config = dict(
    train_examples=39062,
    win_length=512,
    encoder_fused_qkv=False,
    encoder_pooling='class_token',
    text_encoder_width=192,
    text_encoder_layers=6,
    text_encoder_qk_norm=False,
    text_encoder_inner_norm=False,
    optimizer='adamw',
    beta2=0.98,
    lr_schedule='wsd',
)
Rows from block 6 of the audio encoder, named by matrix and row number. Rows with one number belong to one attention dimension. Each number is 128 + 32 x the weight over its row's rms, rounded and kept within 0 to 255. All counts start at 0. Numbers have three digits each. After the name is the row's rms in percent of the matrix's.
# v: attention value (encoder.blocks.6.attn.v.weight, 256x256), inputs 0-255
# proj: attention output (encoder.blocks.6.attn.proj.weight, 256x256, transposed), outputs 0-255
v.199 090:109147148117101105084153061064131129047113091146094097214163103127098141140127098127138178171134138146107101193188147179111166172051125109114085136158106167136131163141132094062177150101116067165149187155156063137149161040183146162101099138129122074211120101127188139141142149124147119174099188124096126113096116116090064196135107117132153119130144113163129119082062117098093085167138097142110146159127170176116101082094142106158110102173156115168163107122109156128131090121106074128190116068115115120164129083075129169097109143160110140097088150146096131146073094161111150178140114133099160133160150125108112125154119134144135111124139149130137126113124140124210146099098131073146086126142061104083158102144134145132162065105089126147078089141121124161098135126102152
proj.199 086:160186077105192116111158118120111102157192136065170101065119123139099105121091102115121148133119110147109155079080168101126146116149101111107118191121168103159180142116174149181097149125183154130114126145126153111129129148077051114154152154114146115120104158104167160142128102145126174079161125079116089158187159162158204106152206169085100137141081131123111107093181096172107148055140111108129127088097130136090117180171143124100122109182129137128100161121104187162138123136180136093090120077126080097086115183141126120134125104110117061119112093085173153116124191124116051117147127099142144076065188163110094130091192087174160118122127107113098132129138123108058132159126086151141135131141165196116103149106124045131070141145126104106162102144144131123207144161119097
v.200 106:113182145159138125107128128097119155145111123062167160104157132115085130109132132163136136160200152086152145157132165138113110125103196109128076142151129134163106199157157070129101113124150205114070097109156127119113171133160146059120141115140117164172142103087091175100108063150115151137128186138095128160113109126111127114147087153111088148144189156195126132094131146138174143208126122096141042164134118131155117132154172110135153167103092115187041074183101147127129131116120099138094114132106133161039150136074177147116131129120183099115131104086123181195140100114087083097099073147085150090124118095125121153166146085170140074089134068115174118193130118163141114059111098111104140129113080122115173149128105134148087106193113108141137064050128096109124141140141176
proj.200 108:097139112126085177149139111123120126122195088130122108097117109139163138164067119075145097084090145170083091070129053096143122105185070127139132180087149141126097146072119111146141132157097125133157130117122080088082147130111180164114097157160093096181087088136096155179098127069114138158161107168121158132142144149157045094119141099130125089118095098057089088123138122135162186054148108135134178131118099134118132133076132152110112124123200078134161124129109151207132153143140133128123144119105076129163173120144124117127179104144146117099095177094137060134112200176120116130139188130100161108167184108116115125162163173149098168152143177156060166036171126142157163194110103136113133130143206161076149113101142108093136170150160138125135088186144135112158106084141093
v.201 111:109065122042126138159163155179156099156231139129168103112139140139124112090164146165160100148159131125141136116131125085120111074188142159129184126133157109131125079105087123125141098122152156065124144125111202138122146150098074110145134113103165149121120114127121151074118106189148127057143061095157095111111179094194225073080158164125087081147152141131179171113206159139115146113140129164117152109112120119150090194166118162197141166117126122108085127137119136144104178079117173151140086147087123149071137127151107126161111126084098146116135070156171138139101116089109140075131125136111099100087145090185113124124091105134087171107140115116131121127126169120028085189130145127166102144106162145124094163155094145112135156151126099097181213148161138137128126139168073
proj.201 109:101095134126040141113122114112118167136096111181060176132150178111150132123143147098109172062116104080136124174137082123131171164125136100109143123144076185070085131154153113119109170170088083156086135080171132144167128086163180136130153113129110154105108110106138116155159141084097116145092159165087158138104091162100042158144073107111165134089159103159114123133055156072138112139082165090124151157165156130164131066119095148115135112133120091110169151143189111076138136102131156166116158150138221164150126110132105152143175123156188159117133194157139085109142092140152160164099102131179148193164090096095179105137126179065128126130100125106120105111124134129151156094145191110085119087130114073126211085052104136121151111072138118132129123109093044125108113151103155
v.202 101:074167125168176104132101172158128150155130127086166121054152104087110110155155171132145148084100112081132157088095172065123061115129167171106075134135151066149142206158154110215102168138138180146106050114117133171128140182141139131146161152111149200107111117149045118131140075151139117124142065149144130120137119115127115108109128117104074151137196129119156134142170127142136164132135138093123042121150106082097147188169148122115154124087096114144055144151103133145151153133104107159058085154122157133085109161126171072133134127089141110140166121064173158117138122144127179087120115109134157152089109093142145179126130066098158078116136066124128109144097148185072137159133114144116131096102156136158125127129115176117069153201118099151157116051118107152150146198167104
proj.202 099:123096147076087210107140110124145159082170108169062154204157114140170209163094156110139125095088096190129123136206047117116145120131101091161108093093130170138058122121106110074136086133072129093133131102143097107119166151133166183094070121152133074168121114112116170136134123094125111170105136180120126118076073135115090133123079099172135115100116097141154095077123145108151132126118111150103149147129127175190125106072117136183124145091214108147161051126106117141087158152121113093139180142151128158170127111094097133142128140112154141105083153158131055178102176123130110099102145146096126107193204122142105139198111176144078151138105179132071132090149120119198168141129139109151122127103127146101130093165150121117183102118145148159127085163133131120107114058134174
v.203 102:141135112071139141151092143150110098156135174140151121111093167117123161114126144187152094135148148092132122062115079137162077089188137115131139128098168082158118095119099123160115069129174198078147133140118189150141153188069114096121166099107135169119192056090092163093120081206055157089172082137161156143171144112159148096099165146099136134135131145138137164107193179204158160147167117114160127100105125115101093171153161125172125175099111122131087122164134110129093109059141176159111110140142089161070148152117119104119146149074116118106147084152132135198164170059102078063149120141121083097083110114152113095158110101132070102114111138112136133142147162130015083162117115151133107089092187181131098166143116107158119141156138138097193147137135121131138160122125140
proj.203 105:084084156160074173168131142141144148171056090158107134100153181112135144138099116098115150105133139084152082166128106104125143132101113159113149084127075188117069155148151085101134145139052099132125085093165076118100119083151205102144135135148094146159133113150103088137118136066093150148116155140130135116075111174107092131123091117143154107088159116105100099188061121069120132134115150088125163188132109142124144101086117140101129127105124101127188136136191090096148171099115115139176141133135165165159163097130121138121155136146165188141110205146114105107085070172127224159112120126143126170203103083106165100156132223063127131149141164137143075086143132150190153097130166113076149119173137044100151069099117151124143133140123132152122107114104042139122119088167139
v.204 095:101116097173140128135075137085120099161131122157114080122143103100191201177109170109140157129085076123094125047133097183162132127155075131127065134123151104096104152170177080134120212167100080174134148119123126126113109085146135168148125146105113138039065116153086072195108101109157119116136145110116083140136114132146123196132120096088076138130127110121138105120115151154096208093138119118091169169167127147113168150092137131113148149169182152151217172188149159135154171169126093140095142129114124121162161147143193103112151096163170132124131198091150168143088146157126147152101224086118108127119082082050082125150125127134143086126161160154083112097129087142176135101143114121128102089125119139143076138093107129107155127149154135154095117153116153164191072104095093
proj.204 090:171139150097135119115161083137132199057148093103141170170133149158112125095084124172134112165116148139144166139141126111150145119167195116137166137109138150151151085119110184126130077123143160102137104165148144142137122151110106163176152126157137072220171159097185171118137075133151121137148116136156089114144117060115155124203131128155139091196151156117172102064170105103067134147157156119127126045082126093135122147135133108162140147088113107145096140092076136161108103104124049072113113142137112122106131099098061155133102173111107086066163075154171145164165115122078062090138088135110122079153174134168161136123137069171098164118120114135193106121105081108131078174093102139089178123121144168116163063191177089145148121121095132145160156108120096122105123166190189
v.205 097:097158118164136134098113131099142146166108111087167127065136107094060143149147155164122146145178126107119132082127169121163093135132161144122067114157151089148114182168152063168095162123106208138118099116152137174100145121200122078144097114109156146104116067126058115102107061158141143138148137128106141130122113108123084133120105144091053122142180157176131121109135171162141155181160103079121061173159141133169185169147140115141192169124129117199080101179097156152156150125081082163083113115107135141067160152102204110104142116117179092111126140066150176191132139145106147104100120101117147073115060079094116142170124080183160081079127091125152135171126121175119140071136088076102119114089089126143110166121105174137141082194117126160120099067108115152130109145111142
proj.205 097:121146127076091171113159121151122169121204090132111163180138121187176133131059112066171102122025125191107082104152043115140138089177102105166145162110144173123128156051120120138116095120118149099123102117138103071098132162095179184129105134176107099200086099102103202146106118083131087144132116172125111145143130125117092111170115090127128099124140119107110062076128133099159165069134124134124185082128123144152116129099135106138120145106174108144184090082100147182114151124145128067136148129108106126151155100103111129116156134126149148086109152101151100127120171129096090118110149137076142084189182149129143155143148169172108179177117161116054171066164107140163152175119105129104185113133181175074171061109160103083147149130145158144117065140124126101159121124150107
v.206 098:138075132044121090144124154134136122107198156159097116139149135123133154144087125102142108106084122150119143078144119138121141095180103126155173165121151125114139067134141111090123143118115049139186163148108136138177112076074130157132143134136137141120135142099197117150143177068129057107130079088107100110127146145124181134061170135133145128134115116081164142141132144178083103077160128178080178110136130144082062095133130124152070123165107141082171134135173153112141145094154136128177097155056102158230111144170103110170150104122113163141146112171110116110051158118152063120175154117138141180095178107143131099071131149088104149163138209129145117095115155127101103137117168178157124102166122165114138122134113106075142164073155102087145166189129166178167154073065068
proj.206 093:153098141181086169164115115130127168134032129119109131115139158072109115151150145177067195135206128048141161184118168118119144142094165102105094078096062168153143125173153157135135158187134093133099098133135158159133108113151079114139165130085139101095172124138170144142119116133130116081119158106149116153135114106143141175149132118111125162162136136141160164142160139115094100181094170067146161135148126134111182164155122133152175113160112162075118166179127133118143101104116115124092106090202152144109092087094104125126111141087092149165175140188097146114126061145122218111096102098162109106127064161090135077148074090108162062168163059146158097187076123102119117117134130136133072116171162098169092124137124112166106053122076143118132159096111070137059125156122127
v.207 115:146107132101102155114172082120095112081112153167131145234116145170116136071102101149110111175160167139123093151172092186114164134138093078140180114128115171131110087095134157058133046130138111064164189110135141123126137105133111093114101077140106090190119107099203158110118152148096160132142173103097135139126105143090139147161118144151175129099092159146138126091088145134090125151133136159202171113096167154147085106102156133164126146161173137110166092127130107118088106097165162086206164087176095140137144095109072193089143146134117159092092138190083088182141152104111078108141096177127059050154150146124115068157130145184060162098124168095117137116168133087157141099128130113160150147153121145100141144157129101141171094068117153084110125171131116086098117085133177
proj.207 118:106156127157159102169130177121119090180064125106191076036111161098093096122112105108080101108144147095102110121069188131151140163102123172084171169169107131114157157139164116149127153102147111189098135171096123144137093109106147086139190136138136187077115146137083047124124133124115150089151120126156157144142189166127133088114184131108116123158136128090053117196085089130148133108127136082132135152125079103087125110155132145075111114166092120117128228128158115116173119140127138171116082107108153117092116191165190110150151108167091133163154142054125169070111098170126136178152125103136146222065077123111131135068165155060184141123171124123153086107147141139091075115147128130083128147164092115135147141093105155103111155131137089114149170127091109135141158171121081
v.208 101:100125139157118130108138080044134165059122096134072140186155108109137138158130109105131172127132122168107109163168172148109154173054131126143098129146101173126130159169164126100146172111114059165134157143167086136145112051172169182115094156106121122187115161141196097164132161063179111162099166118076108124086094178069062179130102100141156127128138092139139100142041088064084088147114084118113117160141126150100116045102117101124109108185120124165196164080138158118111116143132074125188138121077149123188110092113110171123133116165172165126116137131085107120083131163142148194124140122150162146154164115100128138119148139144106123130155145104137117125103095114228145105134133138116124122171073071110179099142149145083140114092116146147042080126125110145143127126129154
proj.208 101:164157114110183132117134141142124115107169151064157086086136109154106086143158106131119149157123124162105169087124201146109116117160117093110118158116168073135168147109138159157123120130186156128156155175102143113136118187106045155125136130117138096101128131131176161131133107179145151104159087089152104159167157086192212112135190149105110149181089127139120113076223100206133149103162112135156127076106120099093142185154142138152125116141127178134072134126100201151102094177149115111093108098149082099090115195117143097129087113095077053134159089116140153127125183095093062103151144076090141096074158185113075147095117057161166113130145101134118173143117116104088115165129083128153146134102118209146104158165135065122121125155113112088155137142120170095124125190092113
v.209 074:118160104189067089129128140111121116110120152106126136083146131102125109181126138128079145125095120170122147127097159094107076173124178182118090108152170142105135084135167112144080183082073190221088102154165092124078113101077158094106142161143168140095149140171079113176129121111144181165145177163130097121144141119153108167171110088164127101148140128065137084130125104088120143101152113105066084130133130164222205156113138127124194098073123119161136159098155177148141122135056107124128136150140129137094151140093117096137138129135132076108104153063131169122088091101151157087081144080114204183117076071156195155136123096132193104128110136189160107142141117187130133114085110102101111123103099135184160109098108151173150117170127137169103118101122150138082071125174107
proj.209 073:129127109075209129061144125133141089110145132110145144194095130168134144089170186108205111143086097118129140148119090136136147100155106149197110150105194113192102135083131139132115122138112158056192087120129141141130125192091154203142087146092101094203112111103122224107140147149128131130090100115101099126143114101169132082117128122098119106081116168160171158101208158135186131139143121132138164083120120075078109150117073117136116124087154099130127028075092068138117127103128174112144122145117126133088126112127111154113140120152190131088104053184140123156150167152104112113167133135108115073192141176146088140137130052184084138136079127083126167104130142117148137196116125117140132100118225156121146160114137163139112119110113160170123123099149143152173128117139130
v.210 096:103123121138168155093071158125159111193143146130173081072119083112056151162140205149127148115139114145148163085118130110144136097156132145133097143132158061150104155151175076150142159155080155127146106128135107139132161135189134122142064146104153152063069088161050085120111101134133072105179127095096100136133098102133143206113130141066086142116117163131165130142142173153106171095116205109098124137171147142088212197118167155102179155143175128137139084163116120145187142163095123126095149126108139145093164144126188103125142115172134091109132227122191126154094118167159144125146134077099129069144079092049091174117127122128163093109126149119140132142122136180107153119120076109181127092150112137140087147147131155141150124178137100121121131065116134176175101169091078
proj.210 091:145144151068092135122184111129091215086186086158125247166148151171179173098038092115120120128044105148122107118166070153146148107168115083154070135127127120092125064087107145081092076132152133128085104104155117133119142130079175159160135135197159105173098157110138193133113143081177104105106161170123131129138114096083105071180088078140101098131144142140169113104101148124118132105151126110148179118120110199192116114121183072128133149108132138158124126136097139151094127101168101068112141146145064114215107116098114163106115158118144151092145089125165132132175139106107085122101127117108066117095190133166137130153142151120103148176129111130069138142154108134164118173120109135107156153148115193116125105147156106092174105103169183162113119127113159136132126103167163
v.211 098:155072104006152154151145134171136076110166106182146070168118132141120158070139115185162106156179134151114066132179098178164142114201111123146172158120117108122107095104110094093183102139125122046173168126108176131131142102102094132097140110125118096153106108122154159114096160194091122104147097102109131124107170103198202124105195163135102122137097133120144187105149163168089132110136124191139192107103153158121089167128110171183133152167181151126147102135102118119070137063129174130170125087119059117122131116106120163144106131120090177107123098199128109150128146098142095109168148129106074102115133133157087111155093122136063174154119134120111126107142150098077094154137135130182083142123147147100102145147124115111154129091162136056156156216149158102114116076112113
proj.211 097:120116167185076083133114152092130150168042132138135150102125175078121093136097117135124138105153115055144151149081155127128172169109133135091159120158053174128143115173186123118079174116134091160084096138163133128158089081120127085151156107141123169088123137098114063178153132102138117120111147107135158179114113178065111157177085107095147138135155148147097101156071129085106103135091187057115129148145099107133153084153123125069132117155083100076156208141186108105175149117145130120092122165140161135166132139179145131120184142126143140169122181112140116080159082142144143169110103119161120162112078061069189085121164175063164135130116122088172055114126145159132109104105172107084140094167115100143187066080110124137112135100127088089125178089109060108113131151137127
v.212 089:109086145144197167110097132121152147139157103118182096065150104080073138117127187176145114098155136103129158073134170103117153082212151144132085144142110075170118193146190064173153124135087136107131101142133167151169154168201100162122102159142142161127122128114083127125133132145109073091168066087081134117079069113134164137090152130048107149122113146145177149162179164149081148144102125154097103118153145123061138168143155144155128150151154125174128112195101106140175110093131116150096131123084132141086122148125150100101111055121139133117177149133096124163073171157114093102161111106106137119099165100120096140134122110177092084127112114108194121154134150167067110133133118160110107043152143140111105165140129183099109139167109095101172093072141122189181149177069071
proj.212 085:109125151100057194176139126150119208099142093118098203141159145123157183165074100099110168106083087118105145127149027128125153118147057077123105088095090184101104093156127142108126094168137109149119141116139103101118123103130134111166098092149146095129138081108143172176103110074158116104114145192152128153128104136085058169146113100116169131123155106117098075121130131135124111118120100089105170147158090147162128097073102111136142113146178137072145148160135178140087137124134107076085135112182128125245114137119122143125096154082141122156114171153149137119112171113110126105073170097117076090137185118105132117163111183086148144181143131175035102126103113115210173160111101098144170160128128148094127072133159103116172099093149175145122134155109106100083114070143173
v.213 088:127128151160163110116094135165101160102120100127110148165176147142179086117087121134144092092098132131134132111125105091086094128191121110109151165109103136096166115138182169125119131138151058128144147134095142098154140125111116157120164133170101206107146196119161136155163178088078108118157060092117118114125121146106207160131153121119133165122078108127139143157076118145123121120123113116101137128129097100088088109158134102088059076210107131051128130135191096098187084115170149141164103129156106157171032134144148117171146121129110178131172142141090128123047167125123067121174084115139128233128167201105139101067180110052129092140141116105139112090096172119102088160113168151140116101115154167141161095085100130106097202099165124124184108150093155114162165142136127
proj.213 082:122092122160096156163133140105147093125079126126178060080115092074118177155162121181103189098185128110100178134101112112131124122069104107127105038089100149171084143189077120127173140193063106147128134174104138191113149114168102084145146105047128103120155121173131094150093102152153137084138140094145142140112102109139121179102122166161130152122098116141130135107180144128127078153074136151166157142104119125098182143124102117168148105160181154093163114185097158109094112140062104136111119110191136147163138132145116107115105172082093112198108078197118155169160129160157155113115133101153073097127129115144140070116081134121115134141178159125123127192101125085131116103139126145166079186143154110115040147202128179178141045146093147124142133113140098142103143066106123
v.214 102:159116114100101123110154101073126102074120093166090080189137110130159219143101087139134118174121107130087090084195093228151176102126082101129099139131109119098091100145163097060169179162100066128162202126155120108107103061159131188079099124144104096107106107141169107180142136122144131130126167065123124111084125116130114188127109108123125130121110095170159130111057130131104167150129081180119175164130153189108121102085144150138104153192195131142235136153145163122128122114155094149164149094158096130154137128153171172105098119152119153122112146172095115173107141164130127160146154098098106097153161124094105106170100154138112120143142192114074133087158113104155140097144136100134073121125099158116107127132103130107159096069135139125094133173117181165122072055075098
proj.214 099:148163180171166105103168117144111155156144151044177126081134173114080061127095116144105120164148133103127174132075188085144159159126159169118154170098126132136176138150152186155116124111194140150101106187129164102136117135111086091187174121113152123150135152092193119133125098118141139111165136096165090126189142143115192124177182179127143132179132165108125117097132102127032102100142172064125140112103109085092148131186185102106149109165051120115070182115113159140154099107118080070131102126118139102103149138158107142123155144127126071102164127109174168109127061125108078120122101109142118104101102138121154105093169090158145163100160093121187087132081091103068102139116093140079162144158121169084168084123168080128101107138110111087156134093084078101151161188152150
v.215 113:128182106149119113097093139123091162176092136093141181094107147097070144159099184142105103094093117079122176160084108122137136167109163134161060152124137119120128175154167111167086114150123181164083032160137076133165149154116149120152150110141097157118167108074071129094135101082043131140116170186107150157209100125090099123119114122090150163113150120098095120127173126163175093123118139049131086188160110098108131075129135112101120139135076111134097102176134143109156080126163145142068115175140130119094158154083103086127142091113199082148162141126154188132149142079108065155125146087136167202128099118090123139134177094129191067139111110111191150143096146129139161126107098151073162085131123125152128119080115084110084141173138134141119083090092090127166137167105172
proj.215 118:147110099111126192190084092150193138083146100125145121106118104166173172150094094121144107147112176144097100096145098078093078077125097114126104096091154122195109122079065123092122129127098105090183139101151109079065140143114154109069105150140115079148144140188089174108084154128143138139153092081144131084104122111187097129077119123166137080090105104115124115152177140145157152158190061163164136109121082148117125155084117127150117121085192136134138091156106121183110169128133082125130108117117077143138130100085137136127144135088091149115118143147078099172122178132085171071129141142100118121141173155154145155156083152142070124144163150153092169121133151138141132132130114142164129168102210136090089170159145139187128135175109226133136119192216170160091153066168077
v.216 110:111083150156164166141162128129158093124159100172124075160158081146186097101139110116127167159124121189130074135168144112106189117143106133094143101133097142131118129111131145099150151145104061113130156103135120083101122117170122180132077187134125096103030177210145089132105173110203089095116096069111084126069140125125176142116123129139112109138114112140122131168095097058095173125069170198081159131119131149150152152094125159092147081146192122096159114098136130146146181176107132114151130090129150100152114108140151169157091118172068158144122184133141055083061103193156213180140115136107095073204140169122106142110112158110115174136176134121067096099129130111174116125164143103179114162152119111110122150171162158094157104104133115111084129128135140107114096117139070
proj.216 115:136159145104145059089142153062087136098156158108122156151128127126087123104164140124120137129146100145144195088151161181143125146140166144159117158155132096082170089161145153130119096140171165155059155156122164202208124124133100131159111089112167141100111120068188115116160083153134126108133152158135159138181151120093154140157129132108097145177127135157141132081121115153107084102123123147153115090120149116165159080166173115127129113140088143156079184103105143120109062142125132118066161151145111119145097186164128137148096119132147075113146060096189180113186098104149000133120152136146103116032117099151142129082162068143144138087117086106149124183117105133090084147107109137118123127126033193164158138122149104098142125066149086100134147093091171117128126194092174
v.217 083:115171125107170149105102164145122161169131180122219130087123146153095105072119153156159128103178134152147138150122118106115087136150187108153135106140111097183131187125122085134096024107128242065105061107114158167157166139135143058151153113150156137133139103109097175074109100141048125128170123169090148158133106127091139116166154143124138179126133123135094170110136134115183126144111171126149077135142117115110142165183176143137179162079083140117066031179098093109151129109127159133094145118123120132057135125093094129155119138105170107079154089136155101170158143098102089098109082171107134100115130133175125154125144109161109105097131085104152153205139144120087119115105083126134194128121129115072159173112126142160111132172140116121166088097096089060092141168116171
proj.217 080:093099134124076137163083162122120158152139054180111162131131095112147184155072119082129089100140118145122061060148095136120114105128048146098134131119115121135082099126121084114145131139075068133135128127132080097122146114128187107119097145165069148144158098170067099189123159100157121152160105111114209132107120123137045087101096097124131088068123114097083123161117143126177160137121119103134162147150072150158133103068116139072109111164189132118198133100173128145108158128124129135129146118122072131165145117133182150117158139148111207186079169085082092139156158141119183181128185099090118177141124091115116127136102193093116135174155177176106153087173116161215121147118119105135080112157164090120111122136134161122175169110164138126128138173136157163148138042118105
v.218 099:119150123074161147111105127186107098159146158107148091108115156142056109064138143201136113154149170145150102199161122106125138129131161103145142123160139101187166130115134115136127052124098207093129106118127123147147183141122117063125150119158133105173144087095111195038103149160037102136177142125127112165150128076144159113154167150133135152114086133129089160115188139147146135129097185118099095113101136116167122178131164153164175154086155117127050040148088087139112118117128212144128106118142142148042156137067095112120112117101091086111118109174186105145142077075096065135173072156099127094158080168130114172135141085130131134137123090119176145156142147124065133135084127133176131119134132128113142160139146106168117093149118113074179087096103119063111160135139128
proj.218 099:106125094129086131149105156091121123136119100189113176133110132118169138142078100073137112068096132100092097049124091133159115106148109156123160131171087122136130103100137068091120190143109086124119105089117113109132147073099177083113108151132093174092110109122071111170146169090146153107149117113110199150110118174108070084112075083087150093059146121137123085188081115100175112111120087107146175163122094174187118069093134125082079093152130143116222162142177104139157147120166140134116133145147109140185126105171146157111156124143139196157090195105096108108149166164148162155112185136155078184089116070116136113109179193075124112119126159128109127122154160173171130101116151114088119126149161118147148141071102134099134182114149174135117163169183138173123130053122075
v.219 091:146120154074088102119165123108143153071108129117136176172116181138083105077130103136098124125138162129149136240146165162097136186055208118118125132151109167130117141114104146082155084095131180117089094141111087122145134099111128093121180114141097096215155131058186190060113159081083158154094216167101155151108149139109101108163114147156171134118098143134126141124110093102155049168136110139168086159104140135149071103133135118163108150120106133186127073118112122134091084121125130177143142092116138134100151099079065131121130126087152127132101113157097131135119107061105100144092078170117161151133195103193138124141141122160095165172138130108191130194142158119156104081100136163110130150183096126073194129150144125156110114086111143108103091137103110107079168124126182
proj.219 085:120182074197179134156104132175120079163107183124096077063100102153144118119146138124160126087142117097113097059103135084099120109160090140098126146117171063141175157114159114183130179149132096167166159119121094092106126089124134082086098199123123164047112118160122121154148133144091170123150073049091161148169151130190107127090184172071153127117076131122082144174179136184143126113130130096139142158173085095128141134128107180091143105176153147084108144142170139181159148110158175152115117111099118099107122156147203114121153089124097158151141175102070140102110164193145133144168157099110142144114125144070071146123138095075157125106165144141098153102153168168106142169116121118156067127097185143138128194065078111138088171176116125107120150165132159160132142131113093
v.220 112:165188123168130069113099120100129178118097130076079195125131136103087122188138123099120119074069123103158186164099147095127101152088140099142089148119128132104151152174145157161102175095139110185133092162119065136167111125128172176110134145136109136162186173096132148152180115058100112181094122185148129136159107148106085150123125128114161137130139089088110134148098100142172064130126124080104100155151127086036090049141088088084070088145081117136125129120147118093170069135133084144106129164123145128181086151143118095139105109133152109154163112111123156099148128124135082152158129088145215251112145167084159144103178127096203091186116129102175140135081124133169149116110155154085143118142113109141138112094129110098092182115136104170105098108104141168130176147100132
proj.220 112:154091092122165175145102128163161090122147165106145113124102093160153167149139126156131146155168146139124105126114145108069075093146127123144108067078164095184113116118073137123150155154138131082187154103126118075093125164133070110103106136095135067136160163192151155142095155156147129103141104047111093126105094094185150164074162129121128167113108128123153144119188144190095127139160090155154110124112134131101139191139127099199159127119168173117128083172090158126116139165117107090139116100140091107140118116094121103111097122075079105147112113156083123165091180110132170067123141105121096070123156183123096151158059103168079084133152135175107185143106127086113171140155097137181117157100176172129024192192131088199097091169096159120124124175189173145110134091139107
v.221 082:123130134131104136111128158096135149066088080118110136109136124102107181150131124147096143153166116064142141169121158188178076193093176157136070150152127142093094164155138085106130186101109171162097126157129073155119123123130127111101174109125139113128144099128101167120116080138134169131105231133138156134102144096143085127136126097122095126160161138157102147118121133114122128156204055108125120195173142150215119113144121106170113148101129119197131137162085200136092107121059076173115119102095115115075161125100142136138110113106171084144136118083115210163158092109081125126051156117113198168100081028147090125171133086168134126139111106164168127133157095163155148056144114124063106107106107090128131105086121163167152092159123135177092118134107115155089104089132181
proj.221 080:108198081130125117076157080209171112134206152059128081169126113178144072125110160123204083157072124149114105100122083087138134119154089104145169194096177131182151158065145157178110133116139168083179150130134164094119117142088153151090117193122084074172119097107151193121128117132154160130149101093124081124197144117152157126149134172094150122128101143120109079094165122121120143098128141113132156096124125105099103153128097136116135164105140105080112068096117106186128146111138106093161106143081104154057156093113087122125184114128157116077099110145119103153110173146142109121154118138127131060180199180086115135130140115151125154106063193110134142080116139146110166170112150103138153119072245163110174100118130089118082155146123138090139110142154121125132124140171115
v.222 082:154139128116121142121120052135115097088112162197074043122129123160200169115128066100134134211131155177080084118210085170122133116139077140164163087132111109133142058111123154089130142114128130130150202141170116145108136080105134115112062124154126114143127115149157102146169155177068119199119165080145139137133113126149126182153116108167136098121068127187119124123091109087086149137122103154089143097081161113132114114092140116147121112094172112076191129076116081120098115159143179085186151142197101105170132087140108170102113115124067135075098147171110095133190161148129129136144135154141106094175090176137148109157132122136091142134160155119060156077171119084129127112140122108150120145091104138142080153130145118165151100070190148125142156163127173086077122053162130
proj.222 075:117111130178134105103156177070127111195119132081214137140121123100077068091120152136148053150094105109138121109093190137131137149113132146118143145163130135128173176145129093115122123059163145141117103142118119123172131121141101105178188112128143168144145159110140069111088152130185131097158126108151115102137141154121246090125131142091098137097183165092063102172118109136120114130130121097168131152103120131078132154135142124061082146154008162142096161130111128094176082151130117107148112131093121162081154154167144145078153112161144118146126126120129141145102039115112171168144108135164087141083096105108110163076152157167164083059150088108249099170135123129108093074125118098094193135166104079130161115106139104100082143113101122121142132092136115127180117157116142
v.223 084:114084119106166168128116165164135117149144127107223108073141135102105105100086174195146098084146137152128131119097169110130135120202183128133113137121112084151109164111168093172139098160130176090101076124123166107126153168121073113167160115125131169096132128117070116079080183132087095078168081094099150165133109097164178090097194133097123151133090140128098162163206140181131163127095143135139124130145112096133123189176161160163127156161091141115085122192084130117132130096131191157093118114079102127067114142113129089139146080094156128144174114169145101148098143104103107101101165126108116136087106073160071175134139076167092124114151104119196119164104177164043088187156122200122154107126197180074079155104158124113108138139154110100183112101119133116149140130109104
proj.223 079:120100143137021129173101103144136169071093104161118175153159142156131165142122105100164128085138106090099132096160031122122138127097090086115145071135107180126128094153095117121139116173076103122121149093151073113159122096145162090144117101157108133099107048130115138156111115115160106126101120134134169162106124108075051146131056082137136089117133115157120108177109178112167091177149133109152159147142112117154126078079117158100146113098196114092176135144187106130098201095159122135078142119188155152208088119146163170156126165105152173184112151160102089115150148161134161149085152145082074130155135099123166103147103228065133128171143125139105114096097115179178151139093143103161103144118135066132152114103130147158173167100123150126118184165128088121065110089164130
v.224 105:099092154129100125182152139142133092128150167122184117085130138177186086108115118100126105143172108122152149058101128117096099083160115112110212113109158139117110051081070134118116121115168115101132199120131197125121068142116081052136143094115138156097126147165149109133109100175185146069159121089156121088083164154121218086133136115145099093110152155161165122101157171122116183153144119185151137063146093126150132213179123108128123124119135139119104171119131120170128194108099151122136123130124120158116099143190141106134168194113090166136122111085113108131099139104144154051104089165143091085095155089158186105099098169114092173059122152133083103138154127139052067128133138126152131150098151176132147137152089137149130139121127124104178217164157130109145120099171070
proj.224 106:095101156130096106106160110139093157144101123151096144147136116049112112106145173149108177095115097100154112230145117145158137158118140147160112141152089148043134162165167096154160103131079100159085088151101120185172092115184167190167136148140135147139105125112101097141116124124066131157083123195127097157128138100101086159146107128132133127134124141102137160116071134062125118154061168112096126161184158115129126100106136132113129156117120073151124122116150104081136089107090129166131139176144224147112150087105099117150130124168167153119156133158155108104129019143151136164147127108146155163179053116119151092145115144091160150169140116123142103116132127099139139124138157141110122099180086043142152114126138168055177097110122061165094095069046067163127110189119190
v.225 093:164125139121100102149171109123142128090117146124095169196127160176162088090119050132095085153137160133142094158141131109100146146086093121115224136133101212102151056097106185076153104080151070137129201138127115096136101101091108117114132118151114088164168207143202152130177167114144177159108134133144141103081153155103154087141123132163159101133115129140103113120097080110104086137133108139174144076096118128141066069121061132150076073131117114116144168072154136114104086130159151071210149120149126129167085103146091161140111159114073157157124091151080103107142093130116095125159089139149128153158166170170156102103145157107095187155124162126127135079112136099160114158122185150119127189155101146121166117121144117117120111041134143124139149201147140086064177091158125
proj.225 087:122150101182150081121107164127145045176092185116153057075095126103085072110212150165128162110163156096130150134061202145151108169094133173121111111165146098121182176159167092215151160141107122126152104126091142152123099116143087080128140128056147184066141148136127078133130133163085139084146137112107109139152140126146174153098199135114118163130107158148104182133135120170147119147080159146126104171149137105105156159159130141097153144165086143132097145158139136055174091142108181177124118123120160113084118174175133104132119090149110086176130138142115154115105099137141155140145130106193136134065032121112127134117118099134161102077126091099133087162096162140066103084158150148179120127115112088144089190103085148153104127150117076106110153091138116118144134182061082